A small multi-label audio tagger, trained from scratch: soap at rate 0.0036, 96.3 epochs.
Rows from block 2 of a small multi-label audio tagger, named by matrix and row number. Rows with one number belong to one channel. Each number is 128 + 24 x the weight over its row's rms, rounded and kept within 0 to 255. All counts start at 0. Numbers have three digits each.
After each channel's rows are labels from the 100 clips, of 14848, where the channel reaches its highest value: "band" is the frequency band that holds the peak; "strongest on" is what is common among them. Only what is clearly more common there than usual is listed. The data: short pieces for a synthesised band: melody, chords, bass and drums. In brackets: how many of the 100, against the usual share in percent.
# r30: branch 2 reduce pointwise conv (model.blocks.2.r3.0.weight, 36x96x1x1), inputs 0-95
# b30: branch 2 3x3 conv (model.blocks.2.b3.0.weight, 54x36x3x3, transposed, each kernel summed), outputs 0-53

r30.14:128100128128128128128128128128128128070145128171128128128083128184179157088199128065128128128128152128128128085128128128128128128174163167128157128128128208128128128128109128100074128128128128128128128128128128078128128128128128128128128160128128176128128128169128128115115128128128074147
b30.14:086145159128145154122123148192110136123130107148095094117138181104134154111115114084118133105125154140165132130094164118133149147106123128144128151166114168151157
band: 250 to 500 Hz (56 vs 12.5)
strongest on: vibraphone-like (31 vs 10.5); clipping (28 vs 8); text has "clipped" (28 vs 8)

r30.20:128128128116128128128128128128128128086162175103128128107128128102128128128128128128168128128128128128074155160112098128094128128083128199074097128128128094128128110128128128128128128128128128128128128128166154183128128128128128180128152128128128128128128128225128128206128151128128183128
b30.20:118125145152155125181118112079135110110121146143098171141159152128114128150103088147147128131088122109120082124122189147162168128115098101110120128161119130128116
band: 0 to 250 Hz (99 vs 12.5)
strongest on: thin (high-pass) (49 vs 12)

r30.10:128147198128157128128128163128128081128128128171128094128128128128105128128128128128128110128089128128200128128128092188128224128153128165128083128128199128128128128072128128128128128128128166128128128128128128128128128169128128128128128128128091098128128128128128128166083128128128128128
b30.10:111118100093130110123097110112100109139160156158129127138180119074143163083099142159134163131132113120151135132149113095133133152104095126128163130098142105101086
band: 4000 to 8000 Hz (99 vs 25)
strongest on: drums (100 vs 64.9); kick (99 vs 64.8); snare (65 vs 32.4); closed hi-hat (63 vs 23.2)

r30.34:128128128128217128128128103103147128128128128191102128184128128171128090069128128200128147128083128102128163155128128128128128175184097128083166128128128128128128128128128163128128195128128128128128167128128096128128128147128128128128128128128128128128152106128128128088128128128128128128
b30.34:091132167130113156134137142156112150141101081098143146138113115110122134128162128090128105211115143113143164115141147180128112173139131104128126114141121155127141
band: 4000 to 8000 Hz (99 vs 25)
strongest on: snare (82 vs 32.4); closed hi-hat (70 vs 23.2); thin (high-pass) (39 vs 12); clipping (29 vs 8)

r30.9:128128089166088128088128128128128128128128128128128180065128128128128128128128128096128065128128179128128128148065128128128128099087147128100168128128099079128128165128128128128109128128128103128128128102128128128163070128128128128128128183128091128128153128128074128128128069128093171128
b30.9:120114147102152099110179131165128153103144081158112167122118138117111147120090153128161109101070137130099135132104131091094117116128137156129143128140136143178103
band: 250 to 500 Hz (47 vs 12.5)
strongest on: horn-like (41 vs 19.8)

r30.25:128128128128128128128128153128128128128128128198128128128128097128128128128128128128128128128128128128128128163128052128128128128128128128195128128098128128128128128089128128128179128083028128128128128128082128128128128128100128128128128128128195128159186128128079070160128128086128128128
b30.25:158128086118176097106103092130137172138105114150110126170117115126140141117167093086127137102135138124128121128131096113117084090100086147135171149128109147131148
band: 0 to 250 Hz (99 vs 12.5)
strongest on: bass line (100 vs 64.2); horn-like (49 vs 19.8)

r30.7:128128128128128068128128128080066128128170128085128128166128128128081158128128128128079128144128173151128128128094128128128128096128128128128128128128128080198058096128128128128128128094128128128128128128128128128128064128104107128128128128075128128128128157128111128128128182075098128128
b30.7:106128127152126111110146153112128123135145156159124160103099128190091115112106120104129140096091148151128084142104144109128179095102122140163147093151095141143157
band: 2000 to 4000 Hz (50 vs 25)
strongest on: melody instrument: saw pad (29 vs 3.7); string section-like (27 vs 10.7)

r30.4:128128148128128128128128128128128128128163143128128196128090088148113128128128180184101092128128145128182064128128128128128174192176128128128089128128128165159128128128128100128128128128128161088128128128086166128128170128128128128128128128128128128164097128169117128128105128065128128106
b30.4:135128126118128148136133187128153132101112122146106201125125141108144152141107138136147116113129139121115136092176130074128144092088119128109146113123139079096089
band: 0 to 250 Hz (69 vs 12.5)
strongest on: horn-like (47 vs 19.8)

r30.26:083128128128128128202179128128091153128128128128128128091128128128128128128128128128175128128128128099078128128128128128128108128083189073128128163148128099128128092128106128128128128082195128128128128128097128128128128128154128044128128128128128128128207128128091128128128128128128128128
b30.26:094094115146106117175130113128118135155139103112121154134128095094108123078091100127126126145143128118141116193127080162173125108128104118130098126112116088153133
band: 500 to 1000 Hz (56 vs 12.5)
strongest on: clarinet-like (28 vs 10.8)

r30.16:148128098180098158160128128128101187128128128128128128128089128128128128128128128128128128187128128128128128128128128128128185186128150067128099128128128128093128128128172128110128105128073179128128128106163128128128128128128088128128128192128128128128128128128058128128128082128172128088
b30.16:114160109139138125126141155142173098113109124105120123132093090097128125157125094136125104135087149140116192119148122111177108090132125159131147112107142147140185
band: 0 to 250 Hz (99 vs 12.5)
strongest on: clipping (42 vs 8); text has "clipped" (42 vs 8); marimba-like (33 vs 10.5)

r30.17:087128128128128092128128128046128128128128128164163128192128128128095128128128128128128128128128128128128128128128128166106115155187128068128070128189128173088128104128128183096158128128128128128128128128128101128128128128128098063128128164128128169128128098128128128128128128097128128165
b30.17:136123145106130105144127128112088121109093174096159126128070147111141113111088166124096141150185127106123143118139124134146127146127117118145153148128092075154094
band: 4000 to 8000 Hz (100 vs 25)
strongest on: closed hi-hat (90 vs 23.2); thin (high-pass) (30 vs 12)

r30.13:128084128104128128092128128153128128128066128128128128168128128128128128128128070067128128128128128128128128105167128128128128128128096128128128159128128181075128128128112128128128128128128194074128128128175128084104128128128128128128128088128128128184090128145128128128128096073193087128
b30.13:098131106133162138132132130126157150083122153113127085136176146117092101128117147128156124142126161127101109137104109143141117124128078183112096121058134111115128
band: 4000 to 8000 Hz (52 vs 25)
strongest on: ride cymbal (37 vs 11.2); muffled (low-pass) (37 vs 12.2)

r30.24:128128089128128169101148128128128091146128128095079089128128128079128128128128165128128128128128128128128074128128171075153080128128150128097128128098128128128128128128105128128128108128128077128088160128093128196128128176193128107161128099128128128128128171128128165104128128128076145128
b30.24:123118124128131115099124119075129143143118136097093144128115134131122121102150121134146128161152142133103090150103113108147109112110117133093129054161200119083128
band: 250 to 500 Hz (50 vs 12.5)
strongest on: horn-like (46 vs 19.8); trumpet-like (31 vs 3.8)

r30.32:102128179079091128128128128207050128128128128128161128128128128221079128128075128128128128128061128128128128128128128128128128128128128128157128128128128128128128128128128128128159128128128128128128128084128128128128128128128194158128128093128128128128128128128128128051128128128148128128
b30.32:092085158106122152183104150143132140174147105154124136095128117128165172149110100141135085134127115128108164161101116143153113099138128110129139134102147128116172
band: 4000 to 8000 Hz (60 vs 25)
strongest on: quiet level (69 vs 29); ride cymbal (49 vs 11.2)

r30.22:128128128128128128128128187128128128128128128128128128128128148128128128128128128099128128128128165128128128128128080128128128079190041128128169128128172128128128193196128128128128089128128128156186176128128128105128090187128128128128100128128193128128128103128128128103128095128128128128
b30.22:122129136102094146101154111087153120174123128105145137146124076159112128096155128102134135114146172092153110158119080092106123151170112099125165129132136125144114
band: 250 to 500 Hz (96 vs 12.5)
strongest on: marimba-like (28 vs 10.5); square lead (27 vs 10.4)

r30.28:085128195078128128128094167169128155081128092175128128067097098128128128128128128080159151128162170106128128077128128170128128176128128128128128128128128128143128080128128128085128128128093128128128128100085128128128128128128128128128128128128128128128128128128128128128128128183128092190
b30.28:099115166165128135127126132105155138140147195163111116128090113107151132176079120111104122123124146186114101159117166111136148140121138127153134144128129117167128
band: 250 to 500 Hz (45 vs 12.5)
strongest on: clipping (29 vs 8); text has "clipped" (29 vs 8)

r30.27:128128128128198186080128128102128096185163128107128128128128128128128128128100128128128128128128149128128128128128059128150186076128087102128167168128128128128128102128128128096128128173128128172128128128128128165151128128146128128128128128128070128091128070100128128169128128128128128166
b30.27:112133150155138092120114112120139159131122142122121152127145103090130133166138162125139138145074111082115121126140070132157104175095083076128115120143122138104148
band: 250 to 500 Hz (33 vs 12.5)
strongest on: plucked string-like (45 vs 10.1); melody instrument: plucked string-like (31 vs 3.8); marimba-like (26 vs 10.5)

r30.23:128128128128128128128058128090128128128128128128128093128128128128155128128128128128128157128177128128128128128128128073171128128128199128128128101128128128128128128128128128128128128087128088128128128168128128128128128128128128203128128128128128128128128128128128128150128128255128069128
b30.23:115131128114116097118144138089081111123175123116132149086127143115102067162162107098101122111092114133150151118127142112111145126169133134166117127122158144131180
band: 0 to 250 Hz (100 vs 12.5)
strongest on: clipping (49 vs 8); text has "clipped" (49 vs 8)

r30.6:128106128128128128128128128128101128128128128128128062128161128162128128074128128162128128174087128128128128201128156213128056176128175128154128128128128128128128128128128102128128128162128165128155128128128128107088128100092128170128128128128128128128128098128095128128158128128128128184
b30.6:111178159092117146131151123097148141117139102126098112166148147133128116124150136136143163108117130178147100128084109157163146088064120092109139148128128141132137
band: 4000 to 8000 Hz (61 vs 25)
strongest on: closed hi-hat (55 vs 23.2)

r30.19:128128128128128161128128128128076128160128128128128128093128186128128128128128128128128128128083128128128128128172128128128082094179128128065187128128128186128128128128087128128128128164128128128128128128128128128128083173128192128128092149128128128128086128128128128072063092128128128083
b30.19:092169127100131091119104142098105115175116135139102129114166131125113139144128131180118133123158096068103129143133104125117100124118140109084122075128156099133112
band: 250 to 500 Hz (82 vs 12.5)
strongest on: marimba-like (51 vs 10.5); vibraphone-like (34 vs 10.5)

r30.8:128128092176063084128128151163128128151128128096128209128128128128128128128128128128128105128093128102087128128128160128128102128128128066128128090128093128068160128128128128169128095101128128128197107128128128128128128128128128128113128128128189128128128128128163128128128174128128075128
b30.8:086108113125133140135077117113154157149123129115138124080156104126101126146095144111128142139096143128151184109141101131137105128146056116128094100166147117124141
band: 0 to 250 Hz (69 vs 12.5)
strongest on: bass line (97 vs 64.2); tempo: 100 to 110 bpm (25 vs 9.9)